Weights of a small audio frame classifier.
Model: 0.697M parameters, mfcc input, arch quartznet, activation gelu, depths [6, 6, 6].
Data: trained on Morse code for random letters and digits, with fading, noise and interfering tones, 45.2 epochs.
Rows from block 7, named by matrix and row number. Rows with one number belong to one channel. Each number is 128 + 24 x the weight over the matrix's rms, rounded and kept within 0 to 255. All counts start at 0. Numbers have three digits each.
# convs1: first pointwise conv (model.blocks.7.convs.1.weight, 128x128x1), inputs 64-127
# convs3: second pointwise conv (model.blocks.7.convs.3.weight, 128x128x1, transposed), outputs 64-127
convs1.15:128128128128184128128116128128128128106128128128194128004128090119162128128164171128125155128083128114128128128128128128059128128128177128178128128128128128170128128128128087128128128128128180
convs1.16:073182115128128128128128111151128162128128128162128128128156071128128128085128128128135128110128128099077128128099205128128128128128128128104128128128081128156090186128128128149128128128128128
convs1.17:128062128044128128128168128128128128117190128128128128128177128128128128076128128148128182128128128128128128128128128192128128128166128128202128128087128128056128128128128128128128128128086143
convs1.18:091128128112128128128128128128128128128128128160154215128136128128128200075099128128123128128161128170128060128090128128167128128128104128128079128128128176128128128145107186128128128096128128
convs1.19:128128128128128064128168128156128106128128128128149128128128128178128128128128128128128128128128128128104128128128128128128128128081149128128081128128186164128128128145128128046170128128128128
convs1.20:128095161128128165072128130128128097128128128128128091128128128072128139128171120128128128128128128128110128128128114128128128128182128128128128128176128128128128128142128226035128128128128158
convs1.21:092045142128128166096068128128128128128128128128128128128172081128128128128128182128128128128128128128154128128128128128128128128207128092128128128169096170128128128080128128090128128128200128
convs1.22:128128128128128128128150128128128074128128104128136128128168128128128128132128128096128128149128128128128104174128128128255128128099128155128128070128128070128128089128128179128128160110128128
convs1.23:128128128159128128128128128099128128036128062128171128128150128128128128128122128110128128157128097128164180128128166201128128148128128128128128128128128091164128078065073135128128128128165128
convs1.24:128128128128128128128146128128128128128128128128128128128070128213128128114081128128128158128128128128128128038128128128128133128128097128128044128128128105128128128159128128128128157128163128
convs1.25:128128128058128128165128128101128165088128075128128128128128106102128128128128113121128128128085128128128128128128157128128128128128128128128128184128128128128128128128128128059164110128183128
convs1.26:128128137128081128147128128128128128074128163128128128128128128092110128128142128128128128128128128087161128128128095162128128128128128128171079151128128128111128128128128128128142128128104124
convs1.27:136177128128145175128128128128128128128128128128128101164221128128128128128128128128163128101128128128099081128128128128128128128128128128128128094128128128128128128128159128107128128205128092
convs1.28:128128172128128128082168128128128128128173128128073128128143128128128149128189128128128128128128128128128128128128128079128098128128128128132128184179128183128128143128128128091128128128183128
convs1.29:128091128128082118102128128128128128128058161128128128051128128181128188128128128128128128128209128128044128128128093101128080128088128128128128084128128128128128128128128128090128128128086128
convs1.30:141181066128128089175128080118128128128128128128167128128128141128168128128165095128128169181081128093128128128128188128128048128128128128168099128128079128128128128128128128159128106097128128
convs1.31:093184128128128128128128128201128128128088128128106094128104128128101128128099128128180138179092128128128128128128073128158128128128128128128128128176096128160128142169097128128145128176128128
convs1.32:193128128168113128128128109128076129160128128082094128128128128092166128128128128200128128128128128078094128128128096121128128128128163111128128128128128095128128128128203128128128060128128128
convs1.33:159128128128128128128128128128126128128070128128128128075128128128128128128128128171095128128110128128128128076128128128128106128070128162128128128128199180128093128128128128128128128128076161
convs1.34:128128128128128128128128122081128178079086128082128128105128018086128128128128128128128128128128128128128128128128128181128128114128080166100171128128128128150092128096128128128128128128128128
convs1.35:094071128045128128128128128186100128128128128165128166178128128090187128091128165128128128128156094128120128128128128128128156128167101128128128128128099128128128128128075161128068128128086175
convs1.36:128128128128128128128128128128096128128128125128128128074128128068173128128128128128128128128128171128128114128177128128149212073128128128180128128172163128091128128128074128128128128128128128
convs1.37:204195128128128086128128128128128128128128128128184128128128101128128128128128082082073129128083150128128128128128128159128128128080128179128128128128159128128128128128141128128128179143128114
convs1.38:128091151128160153090095174128178178128128128128066128157128128128128128183128128128128068151128128128128128128128128128128054128090128128128128161128128128177128128128074128128128128101128163
convs1.39:128128128128128128128128128158128128091128128128128128128128128128128195116128128101121128101128128128128128128128128204128208128128128189128090128190128128128128154128067128164068163128115128
convs1.40:056128198128128128151128103128128085128128128168128090117128128085089128071128128128128180128142128128128115128128128128128162098068128128128128128128128128052128128128128128128128162128098093
convs1.41:128128128128114192128072128171128176062128128128056081097128128128151128045128128176170128128128128128128128136150128128128128100128092110128128128128089128128152128128077128128063128128128128
convs1.42:128128128128128128083128169128128128057158128100128070128128128128128128128128128128128128128063128128179128175156128128128128128176128128164128128128128089166128163128096075143183128179077128
convs1.43:128128128155111128128128128128128128158138098128128181128166128128128128128128128074128128128128128128128128128128128128128128128128128190128128128128128128192128084128128128128128128128096128
convs1.44:128128128067128153174128128128128128174128128128128128128128128157128128128099128128128128128170165128101171128128128111177128128128128128090128128165099173128178128110181128128128128128128128
convs1.45:128128128128128128128128128128128170128128128128128128128128157128128128128128190128128077220128180128128128146128128128128194128140128094128128128128128128128185128067128128128128128074128128
convs1.46:128128087201128128128155128128128128128128128128128128128128128128128128128128128128128128128128128128128128128156138173138099128081159128144128128128128128128128128128128128168128128128128128
convs1.47:128172099128128128128080107128076128128128128096128128128128093128111097205088135128055128128128097128128128128128087128128128128128128128128128128079128128056128082128128120128128105128128112
convs1.48:128174111128128128153128113089095128128128128128085128128128128090128128097084087188075128150128128128128128128128128176128128128169109163082128169128128192128128128128128123128065128128174181
convs1.49:201143128128089175128128128128128128160128128064128128107087128128128128128128128128128079129128128128128128128128072082128108128128128081128128173128166128091102128128128128092128128128128095
convs1.50:128128128128128128128149128128128128156128128128128156128128180119085168128078087128128128128128136175082128093128128128128130172128128076190098128128128066128128128164128128159101171128128128
convs1.51:128128162171128128128128128128128194181128128105128128126128128128128196087058128128128168162128156103128128097128128150128128076128128182128202128177165128149089128128128128128089151128128128
convs1.52:043128128128128121128168128128128128063128128128128128126095128128128128128128128128128128128128095128174128128128128128128128082082128128128128090128128079128181128075128128128128128128128128
convs1.53:128128094079128128128128128128128060128128128128128171128179128128128128128117128128101122128168128128189128128128177128191128128128128173128177128128072084128090095081128128128128186128128128
convs1.54:128115128128128128128128128128128128128128128128128128128170128128128090151145128159128128031057128128128128128119117097128128128196115128118128128146128097128128128128128128128128082128128128
convs1.55:182128080186128128156128128128162128091128128160173128128102070128128141128074086128128156128128128128129128107128128128128128128128153128128128166128128106128199117200128185128083128075164078
convs1.56:128128081078103128163128159128128128114128128128103128128128128128128128117128128166128128128183191134112060128128075128093128128128103128128137128094128128128128214186128128110128128082128128
convs1.57:094128128153172195128062128128128128128128128128128128128128128091128128154128095128128128128128128128093128128150168128171128128128128128128157128204075128152128128128128128128128083128128128
convs1.58:128052128128128155128128199128199079098097170128089176128128128128128128128128128177128105128128109162128128128128128128128111128103128128051128128128128128128132128128128128089128132130128128
convs1.59:128053128170104128128082128046111128073128128128128128128128128128128128128128128128128128086175179128128128128128128182128128172128128100128128206128128128128078128128162128128128128128128128
convs1.60:128134128087161128128128128145157128128128139128128128128128128128128128128190147128128128128128093175128128128105128128128128128208128128174128128039128128128128128128128127084128073128128169
convs1.61:128082150128128128077067150059128128089128174128128128080128208128128128128163128128128096128128147128197128128150128180128128128128128057128128170128159101128120128128083128128128128128082128
convs1.62:128085151128101128128128083128128164128128128128128161128165128128128128128128128128128180128091128215128128128128128128128195128128128128128128128128128128128128128128128107128128182128128146
convs1.63:128066128128128075128128128090107152156128053128128188128128128128128128128099128128128128128128078102128055128128128128128056128128128093128128128128128128128128159128128188128128128128128128
convs1.64:128128128080152128128128128190128128128128128128102128128128128128110128128107128128128128128128128128175109128083128128128165149128208128128128105128128168128128068128128128107128177128128128
convs1.65:128128094194152128128128128128128128077128165128105128163128128172058128128128128181128128128128128183128102128097092128128128125086128107128169128128128097128128128128173128128128128128128128
convs1.66:128100162128128207128128128128128128094128128128128128128128128128128128128128128128128128128141128128128128128128128128128128128191073128100128128168128128128128062128072128067128162074128128
convs1.67:054128132152128128080128128167128064128178128154128128128128128109128128198204128128128128094128128128186128128128104128128077128128128128128103128128128118128101128128128157128128099175084089
convs1.68:128128130091128128128128128128128128172130128128175128128128106128128128128128128128128089128148128128128153130128128105128086085169081128128171128128128128128128128128128094128128137128128128
convs1.69:128128128128128128128128074128076128104128153160128073128128128128092063128128128136128128104091128081128072128128128180128162128128128140088128179128128128128128128128148045200128177118128128
convs1.70:103128128128140128128128128128128128128128128128105128128136128128128107161085188128128079128128134128128128128128104128128128128128128086138128128142128172197128136128128171128228128128128072
convs1.71:194128128100188128128128128128128156090128128128079059128128128128128142078128128162128128128128128128148128128128154094128128177128128128128128107128128176128128128176147128076128128128118128
convs1.72:128168128128128128128128128071152128128128158128112168115128154128189119128158128128128128103128128128128128128092128128128076128128128128174128128128128055128128128128128128128128128159128128
convs1.73:128128128128128128128128128128128128109078128128093128093128128148128153128128185128071068128128128128128125111128197146128128128128128091128128128128128128128128128159128128098128109128128100
convs1.74:128076128128128128128128128128128045128128128128128128128128128174128080128128128128178128079128128148128128128128128128128128198128128076128093128128128128128158090128128128128128128169128128
convs1.75:160128128128128128102128183128128128128128128128128166184128128128055080128079128128128139098128159128128128128128128128128199128085128148128166128128106156128214128063128128128128168128128128
convs1.76:128128128128128128128155086128128128175171088188151128128063128128128128128128092195128128128128128128128147128114074128128119128055128128173128128128128128080128128201128128128128109124128128
convs1.77:128128128128128155128128128128128128074128138128128128080156097128131109128128146128128147182128128128099097128128128128128128128128128128087128128128152128128107128108128128128128128041105128
convs1.78:128128128128128128074128128128128096053128128128128098128073128128128128128158191128198128128128140128113119104128128128079128128188128128128128101128128100128128175128128128128170128128128128
convs1.79:128128128128128128128128128128128128169128097128103128151157128128153128150128065128128128128128125128128102128155128128128066089128128128128128205140128128181128128115128128128147128128143128
convs1.80:086128128109128128128128119083128128128128160128128128128128128128128128107185148143092160128069128128128128083104086128128128128128128128106128077128128088128128128128143128128128128128128167
convs1.81:128128128154128160128160128171128128128181128128092149128093128093150098149128128128128167063077086125158128097203128128204072128128105088128128169128168128128128128128128128128128128183088128
convs1.82:110172128128128128128157179189128102128128128128128128128128128180084128128128128128128096128128090128128128153128128128082128186128128128128128128128175148128128128156128157128128176128128128
convs1.83:128128128162128128110128128100128128128078093128128128128158111128128128128085100128128128160128204124128128128128128128099128128128158091128128128056128128128128128128153128128164128160128128
convs1.84:190154068128128128128128128128128128156128128128128150128136128128128128153128068128091113128190128128118128128128107128128128128128128128074128128078128128128128128128128128128128148128128128
convs1.85:128105128128184128174128128128161128128128128172128128128128128128194067128128097128128128128128128128128128133186222128128128128042128128128128128168161128128128128102128128128088128128171128
convs1.86:128128128128128128128128128128171128128128128128128128085128100128128128149083128128128064091166075128128168128128128128128128161128177128128095128128163128128128072128128128128161128128084128
convs1.87:081128128081095128128128128128128128128170128128128128091128128128128082158153128072128128128128128128180128128128128164128128128128128128128128128128183100128128089128128128159128061128128084
convs1.88:123128074128128128128103081128128115141128128128128128128164128078152128128128128128128128128128128135128219164066128071130056200128128128165128128128128128128128128141128092128128092203128128
convs1.89:124116128128215154128128128128128094081155128128128128128123128128170175128128128128128128200084128128128128128128128128128128162128204128128128128118099128128128059128128128130128128128128128
convs1.90:128089128128128128128128128091128092137128128092128128128128128128128128156128128128128128128128128107185128179069128128128058128155114128128110128128083128128128128154128089128128128128175128
convs1.91:128088084128132128128133172128128128093186128128128128128128128152160128142128128186082128128163114128128128128128101128128128128157128128179128128065128102141162128128164128128128088105161128
convs1.92:128128095128165128128128128128078128128183128079128167081128109128166128032128128128128141128128089128128128128128128190141128128199128176128128128108128128128099128128128128087128065086167128
convs1.93:159128128128128138128128128116128128128089128128086128128128128128168128128077155178128128128128128128128128184128090128140111128076128128163128128128153128058128149128128128128183041162185128
convs1.94:128128128128128128128153128164128064128136128128128128165128128128128128128128092163128128096128128128128128128128128128128160128185128147128128128087101128128128128128128128166128128182128096
convs1.95:100182128100128128149128128229166128128128128128128085128128128128128128128167159128156128183128128128158128128128128152159128128190128128128128128139128107128128128128128128128158128171128128
convs1.96:128128108128082170099155128128128128128128128086128176155168128208128128136128128128128128064145128128128128135128166128160128128156128128128128087128128128128108128063128128085128128128204128
convs1.97:128128085128128128128128128128128141128146128165128187154128145092083128154129128094213151110128128128068128159128128128128128128128128128128128128128128128128128128128128128170128128128128097
convs1.98:133128098086128128128128128169128128128128128128128128128128128192128128076098151082128128128193128105109128128128128151128128080128128128128128128128128128128128128128063128128076128074128194
convs1.99:146128128163116128128128070098128128128084128173097128128128128128128067128128128128128194081156107128164102128128128128128128128080108086167128094128128092128128081128128128128071128128128054
convs1.100:128128070128128180129178128045098128128128128100128156128169164189128128128106128128128159091128128104128128128128128128152173085128128159092178128128128128128128128128189097128128128083167128
convs1.101:128166128128128128071162128058131128128082128128128128128128128128128128128128128145128128054128128128128128094128128079128172128128128128128128128128128175128128128128128128128128128128128128
convs1.102:081210107175128128168128128192128052128163128128142128128128083172128128138128128128128128160128128128128150164128128128128128128139190161128128128128128128166128128128128091076128128128128128
convs1.103:128128128128128128128128128176128128054175128128128128128101128128128128128128128128182128101128128128172071128128128128128159128128088128128128128128128128150228154128171128128128128128128128
convs1.104:092128128128128128128128128093128075087128128128128123128128078128128069128128148086128128128128128089128146158128177128128128132159170128128128128079128128128128128128128128072150128150128128
convs1.105:128128128170128067128128128128128128055128128128177069128128128128153128174130128128071128128090056128128128128128128128128128210128128128103169128128128128172128108128128128138128055181128128
convs1.106:128128128128128128128128128128128166128128177128128128128128054128128128128030128128186128128128092128128128128128171128092128128118086128090128128103128128128128128114128128077128128107128128
convs1.107:128128128086128128128148128128128069128128128152128128128115128167128128128128128128128151128128084177128110039170128128128128128121128128128102100096171128065128128140101185128128190128128166
convs1.108:128128128113128128186128128128170128128128128128128128128128128128128128128149128128128128128128128162013163128128128128128053128128128128152128159128128069128128171128128095128128128128128128
convs1.109:107128128128106128128128128128128128150128085162128128128128167093128128048128093128128166128128178151128159128128128128128164128128085128128128128128093128173128128190204086128144128197091128
convs1.110:128128128128128203161098128128131128172128127087128128128128095128128128128128128128128128128128084082128128128128128128128043128128128128128128128128113128128128128128128128128128128128128128
convs1.111:025160128128128098150128128128128074128128128165162128128128164128128128128128128107128157128089128128128167128178128128139177128093128108128128128158128103161128165128128166128128129193128128
convs3.15:128133128128128041128108128128128128128128085159128128116128128128128128128128128128160128094128128128128128174128128128128128128128106156194074128128128128090128128128067147154128184128128128
convs3.16:082128128104128147098083128128128128145123128128128156128166128128057128153128128128128128128128192128175107128128128128128128128095128128047128164128128128128128128128171128194169085162128128
convs3.17:101128110128128128128128219128128128128128128128072128128128128128128198128128128128128170128128128128128176155128128128128128063128181128128128087128128128128128128128128128128128128128128128
convs3.18:128128084164128128128105128128128128099128128128128078174128093128090128172128093184128128128077147128128171173056128128128164128128128128128128128128128128128128143066128128128099128059161128
convs3.19:128128128128128128128113128128072128128080128091128128128128128128039092128128128128128128128076128128128128128128073128128162128128128108128128128150128128103054094128128128128128089128106128
convs3.20:128128111128128128179128184128128128128199050166128099072128128099128128206128128128128128128159128128069128128128068128128128183128128128128128209128128128128123128128128129122128165128143128
convs3.21:128128128128128067128128197128128128128128128128128148128128080166128165128128128128128128128128128128128187128074128172097128128180128128071079127128128092106128128128128183128128152128128128
convs3.22:128128128128128163152128128069091152128128180111128128125128128128128128128128024128128128185128128128128128128050128128128128128144128128128168126096128149128128149128128128128128091182128128
convs3.23:136128128128128128128204128128188128128128128128128100163162128128128128128078128150128128128128128128187128128128158128128128128128127128128128128128075128128128174128128128128166128128083128
convs3.24:128128128039150161181128128128128128128169128128128128128054117128184155152097128153128128128128128128118132128128128128128068128128128181128128128128128128128128128178128128172128162128128128
convs3.25:128128128128128128128128120167089049119128128128128128128093128128128128160128128081128128128098088128128128128128128128095128103082067174128128160128128128075128128128128128128059128128128128
convs3.26:128128128128128128167128128128128128128108128128128128128100128068092128139128128128128128128128128128097128128164128128128128128128064128128128083128169128128075128142128128103128166213128128
convs3.27:128128128128091162081128128128128149128128128128058137128174128128128128128089178128128128128087128105128143200128138150071128128128106128128128182181128189128128128128128090086128128128128128
convs3.28:128128128128128050150128128128128095089128115110190128097128128128128128128128128128128128128128128128128128128128108128166128128128128128128168128128128128090144171128128172128128128128128128
convs3.29:110128128128156128128178128128128128128128223128119128128128128077128128128128088128128128128170080077128128128128118128157128128172131128128067128162106128128078128128128128128128128240128125
convs3.30:114128128128123128128128079074130128128128128128128128165128082166128128128128128128128183128128128128128066128128106092128128090128128077128128128128128097128128128128128190172090092128128128
convs3.31:128176099158128128128128128128128128128128128128128128128128128128128166128128128128147128187128193128128176098128128128132128128128169101128159081128128128128128128090085080128155128110122102
convs3.32:128189128128128128148128128066156128128128128128128128128128128144079128128128128128128128153128068143128128177128128128128128128128128128128071128083128128128128116128128128101128128128160157
convs3.33:128128128069128128115128128128105128128100128128081106128128128128128048128128128128128097128128128128128128128162128128167151128128050128128128147128128128128128128177128128128128086128128173
convs3.34:128128117142068128128158128128128176082128128078128128128128070128128128128128089128092128158128128128128128128071128128128128128128128128128168128128128128128207128128085157162051165128176128
convs3.35:211128128128128128076100128128135128138128128066128128102128173128128128128128142128150128128128128128128128128128128090128128207128128128128172128150128128197128128128128128128175128222114128
convs3.36:128128074128128128128128128128128118128128128150181128128128128128128065109128059128128128128128128085090167128128128128128128128190128128169128128128173128128128128128128184128128092178162128
convs3.37:128128128152098105051162128128128128074128128170128128128128128167128128128193128128168149128128096150128128128128126128128128185128140128094083128195167128128128128128128084128128103128053128
convs3.38:164128128128159128128128091128128106128128158180186128101128128079128128128160095128128128128128128150128128128167128155163128216128128128128128191128128128128128128181194128170128128128128128
convs3.39:128089128169128128128128128128128128128152133128128085128128128128128128128128128128128097173128128128128092095128128128128128128128098128128191128128186128128128128128128128128128128128128128
convs3.40:128128113161128128128128128072200128128128077128185128154128080092128145128128128128128128128128128170071193128128128128191128128128128128128128128128128185128128128128128128128128128128145116
convs3.41:175137128128128128128224128112128175128128128128128128132181128084128128128128128128128128128160128128128167128128128128108128180128070128128128128107128128183128128185169128161128128128188128
convs3.42:128128128190128128128128200128173128135128091128128128128128128168128093128128128128128146185183128080128128076128128128128163128128128133128196128128128128128085128128128107128128128128128128
convs3.43:181128198128128128128128128128142172128128128128086128070128128128083128128128128105128128128128128079128128170153128146128128128055128128189084128128128128128128094128128097128128128128128128
convs3.44:075128074083149128128169105178143128128128128128128128068097128128128166128128128128056093128128128128096197195128049128128171170128107128128087128128063106128128128128128103128128128128128128
convs3.45:128188149070128093128128128087128168094128128128128128107128140053128128068128128128128128158128128128128049128097128128128128128128128151128128128128128128088128128128092128128128087128128128
convs3.46:128128128100075128183128128128128152128128070128081075076128128128128128128128128076128077091128128128128128128128070167085128128081106128128128128128077128128128102128128098098128128076075103
convs3.47:128128128128128128128128128128128128128128068128128108113128183128071128128128128128065128128128128128091128128128128128128085128128128128177167128128098128128128128074071128128128128128128128
convs3.48:128128128128134128128112128128128128054128109128128128128128128128128128128128128128098184128128170128128145211128088128128128128159172128128128068177128128128128128128086128064172108128128128
convs3.49:159177128128128128128128116160161128128128103128128128051128155128151128128128128085128076092128128128085128144128128128128128128128128038180106128128128128128128128128128128128128128128128089
convs3.50:128128190128128128128128099030128128128128125128128128128128109128128128128128099092128128128166128194193128128128164049157092092128128128128128128128133161157147128161199109102128128187128128
convs3.51:128128128063128128128065128128128128128071128099128177128128128128128203079128128128128128128066170158128128128128185128128128128155128128128128128128128126128201128165128097128128128103128128
convs3.52:176128128128128128159106128128061128201108128128128128128128089128128128163128110128128128128128128128111128128128128128099121128128094128128128128135128091162116109128089128105128128128128128
convs3.53:128128163128128128128081088128192128128128128110128128128185128128171128128189141128128165128128128128128131084140128128128128128183128150128128128082128128128128128165180128128128128128128070
convs3.54:128128128128126090165128083128128118128128209128128128128128128128128082128128128128128122128128128059128068115128128128128128087128128128102128082128128128128128128044128173128106153075128128
convs3.55:128128128204117128128128100128171128128170190128128128162128081128128128102128128183099174158128128155128172128128128128128128128128166128128128128066128128128128166128128175156128128128128128
convs3.56:087128044128128128195128128150128109128128128159062128128128128128146128128128083128128128128128128128182128128128128128128075128128128082128128128156123128128128163128086128128128128106128106
convs3.57:093128151128128128128128128128128128089128123128128128128128145128128128128128075128158071151081090183128128128172128128128128128128128105212128128128128128128044128131128128223103128128153128
convs3.58:128128128128128069128128065128128128128128128128128093128128128125128128128128065099058110128096128128128128150128128128128105128085128128128082089128128128128128128168128159128128064128092128
convs3.59:174059063178086128128128064128128128128117128111204128130128155128128128128128128128128128093128110097164096128120128128128128128193128128128195097128128128128128128166169128128097128128128128
convs3.60:128128128128128096105128128128112156140069128108088128128133128128128128128128128174128108128128128128128193156067128128179213128156128149103128128161072128128074128128128128128128061096128128
convs3.61:128128128128169128128128128128128086123128128138128128128128146045128158095144128078128042128128128128128128128128128136128128128128128069128128128128128128128128128128128128100128128128063128
convs3.62:128128109167128176128128128128162128128128100128175128203128080154124128128128128128128128128128128128128128107128128070128150070128158169090128128128128088128128128128128128128128128176128128
convs3.63:056128128128128128128094128128169128128128128128128128128127208128128128128128128095128128128128106128128128128181128128128128128128128128128093074128156128128128128128128128128128128103185120
convs3.64:128128128078128128128128171128128128096128128128128128128128098128128128128128128128128086128128187081128128128128118128128128128128128128128128128128098128175128128128090128114128128128128153
convs3.65:174128124128198064128128128128128128128128128088128128128106128128128128119169144200128174128128087159128128128128128126128128128128128128152128123128128128128128128128128105083072128120128128
convs3.66:128128128128101128183173128073128128128128128128128081161128128128128202146128128128143128128128128128107128086128101165128183128128128128128128128098128167098113180084128128128128128128128128
convs3.67:187073066150128128128128128128128128128161128128128128179128128128128128202128174128128128128151164128128128128101128171128128154128128128128128128104128128191128191192128128128128128201128128
convs3.68:128128128132128128083128128128128194128128128128128209128129088128128128186128128128158128128128128128180052128164128128060128128128128128079125149056128128077128128096163128142128079165108128
convs3.69:128128128128128128062128128080128128128128128128128141128128128128089128104128083128146128128128145128078128188128128128128128128215090128128077067128128128128128145172128128153128128128128128
convs3.70:143128128105180128128128128128128217191128128081119117128128128156162128128159128128128128128128174128128128088128170154128128079128201134128204157128128128128128128128128128128128128128128128
convs3.71:154128080128128128128128192161128128128128128128063128128128128190153128128170181128128128128128128086086128128150117128128122128128200128128128092128128111128128128083082150128128128128166069
convs3.72:107172128128128128128128149128128128109118063128128190088081128128128128128128128128128128128128100128128128128168128162074128128086128128128128128128128156128128128128128128137128182128128128
convs3.73:128128128166128128114090149055128128128046080168111128128096128128128084128128178064128128128128180067128128128128128128128128128128087128128128128128069128128155128128128096128128128143128128
convs3.74:128128169121128128128128128138128170128141128128128128128128128128081128172064128128128128097128206128161128133138128128128128128128128076157106200134118128128121128128128128128128128128128128
convs3.75:183128128069085128128128128171128067128128128128128128153128128128167128128128128128128071128128128128128166139163156177128091128099128128092198128051128138128128095128128128128086128128128128
convs3.76:128128128119128128166163128144134128128128128110128161128128156128128097128128187128032128128128128128128089192062089128142128128033128128160072081186121128128128128053128128128076128128099128
convs3.77:128128128128128128128128128174128128128128128142128128128128176128183191128156128128128070109128128180144128128128128068169099128112128128128128151166128128128128113171128128128106128121158149
convs3.78:128067128128128128128128128128128153128128128128128128128128103165128128104079143128128128128128185175070128128128128128128128128128150161071128088128109128128169128128128113195128128185128128
convs3.79:128128128128128177128128128128128128128128128085111128087128128160128128095183128094148128128073154102128128103128128128181128128098128128128143128128128128205128128128128061128128085188128167
convs3.80:089128128128128049128128128128128116090128128128128166128128128128134128128128128128128128212128166128128145128128128128128128128128128128128097105128095128104145068059128128128128086128128128
convs3.81:128187091081067128074128128128128128128067090156099128128128128128128128160128128128072128128128128128128074128169149128128091128128070128128128128094059128128092128128128128128128128159128128
convs3.82:128171169099128151128128128081128137128128128128128128128128128056128128068128128128128128128128094128080128128167128090128128086152168128128128128128128140128128128128128101128128128128128159
convs3.83:172128128197128128128128128128128128128128128128128187128128128128128128128128128117128128128161128128128097128134151128181128078128128128190128128152128170149128128109128128170128128128128128
convs3.84:128128079128189128128114143163128128128128128128150128128128128128144186128128128082128128128128128128128072128128128128128128128128128087128128128185089167116128128128159128152128128128128128
convs3.85:128128128128128128128128128128128176161093128167069156128128128148128092128102128128128128128128102128168128128128128128084128128128128128128095128189128128128128128168149096056128151104128064
convs3.86:128128128128128128191128128128173127196128177194128193128165128148128138128128128128128128128122084060128149153059128102128071170128128087128138128128128128128128138091153195080128128115128117
convs3.87:086183195128075128175128128128128128128128128128128128128128128128079128128027128128128089128128128128128128084128128128092128128090094083094128117128128155128128128174162128128128128128128128
convs3.88:128146128128128128128107128128128082148087128128128113157128128128128128174128128128209114128128128153128128128128086128128128154172189128185128087128128167111160127128070128062128128128128202
convs3.89:128128128128163128128128131128201163088157185128128128144128128128128128128128128168066128164128128128128128175128128128123128128128128128128128128128128128128092128101145128128128128128128128
convs3.90:128128128128079089128128128046128128128065128128128128128128128128128128128128128128128128128128128128128097128064128084038128128176128128128128128128128120177168128128128128128128084128128128
convs3.91:128128128128128209202128151128128128128086093065142128128128081128096128128128128128168128128077128128128128128161128164162189101128128128150128128128128128156128128128128128109128128160128161
convs3.92:128069128128128128162128128073110201093090128128060176128128128128128171159044128196128166128128128128128160151128128128111128128128089190128093100128148128098128158184128128128128128128128128
convs3.93:128128128183128128128159128128128128128157093054128077128128128128128128128128128128063153148160128128153128128083182128128087128128128183128128128198106128128161128101128077128128128128095096
convs3.94:128128128128080128128128155150128128128177164128128128084102128140156128128128128152128174128034128128128128128128128128128128191128102102128128128128128084128128160128128128128149128128128128
convs3.95:128128081128128128104128128148128128128128073072128128128128194128128143088128128128128128128128128128200128128076157128128094128141128104128128128128128128128128128084128128128135128128128100
convs3.96:128128128131048128128128128101084168082128128128128128221172128128128128128061128173128128128128128116153175161093167128128128137128128128128128128128128128128119128128128113149147128128152128
convs3.97:128128128128167128128128128128128106191128128128128128128128054128128128128128062128128128128128128159146128177128128086128128185128078128100185085075128128128128128128153128128128128103173128
convs3.98:128157159128128096109102128170091086128128128184128128128063128068128128128158128128087128128125128185128128128128103128100061128128128160128128128128128105101128057128128128128096107120128128
convs3.99:084128157128128128128140128128128128128128128182128240128128128151128128128097128128133128128128128178185128143128128128104128116128128128128112128128128128128128128128152149128105133086156173
convs3.100:128157128064128087128128128128128128128086128128128109128128128128128128128139128128096102128073128128082128128160040128147059128128128128105157128128128128132128128152128159079128128128128128
convs3.101:128128128208101165128128201154125128094128128128128168175199128147128128175128128157128170128178128128193128128128128128128128128128097128166128128128128128128098191100128128128128128128140128
convs3.102:078113128128128128128128128124128102128128128128128089128113128087128128128128128128096128128128128128093183128128070128128128128179128128128128062128128128120128183128095128128128085128089128
convs3.103:128128158128162128128128128156128128128093128128128128166128128179128144128128128128128128069128128160128128155128107128128128128135128140128128128128128128128128090128156128128128162137087128
convs3.104:128128128128128105128128128082207202128128128128128109128128105128128128174128128191128128128128067128128128128128128128128128128128128166128128128128075128102128128091128174128128077128128128
convs3.105:158128128086112128128188128128172128128128128128094149128128128128128128128128184153152128128128128128128176074128134128183128128128128128128171128093074128128128184128163128073128128128128128
convs3.106:128128128128128091128128128128128128072128128128128128128157128125075128128128176128092128170128069128091128128128112128128091128128128187158128054128128128128128128128128128084128128128128128
convs3.107:103179133147128171169207128128190128128128128160128164128128128128128128128128109128128163128128128128128128128128128128128128090128176128152128128128194160083128153128128163128128128128206128
convs3.108:128150128128128128128128128128128177128046171128162128173128128065128128128128128128128128128128128184128128128128128200166128094202128128128128113128128181190177128128128128128128146128128128
convs3.109:071128101128128128188128128128173090128128155160090128128128128172176128128128095128172128128128128128128128202128128085128128128128128128128128128187128128102128176128128128128128089128128188
convs3.110:128128128128128156128082128128128128128106128099165128128128128094208130128142128128085128128128128128128150128128128128128128128128128128149128128128128128196128066128173030149198128128128128
convs3.111:128128165128128183151128128128128093128128128128128128173128158178128097128128128128167083081128128128128103128128128128128128128101088128054128180128073185175128128128158128128100128128128128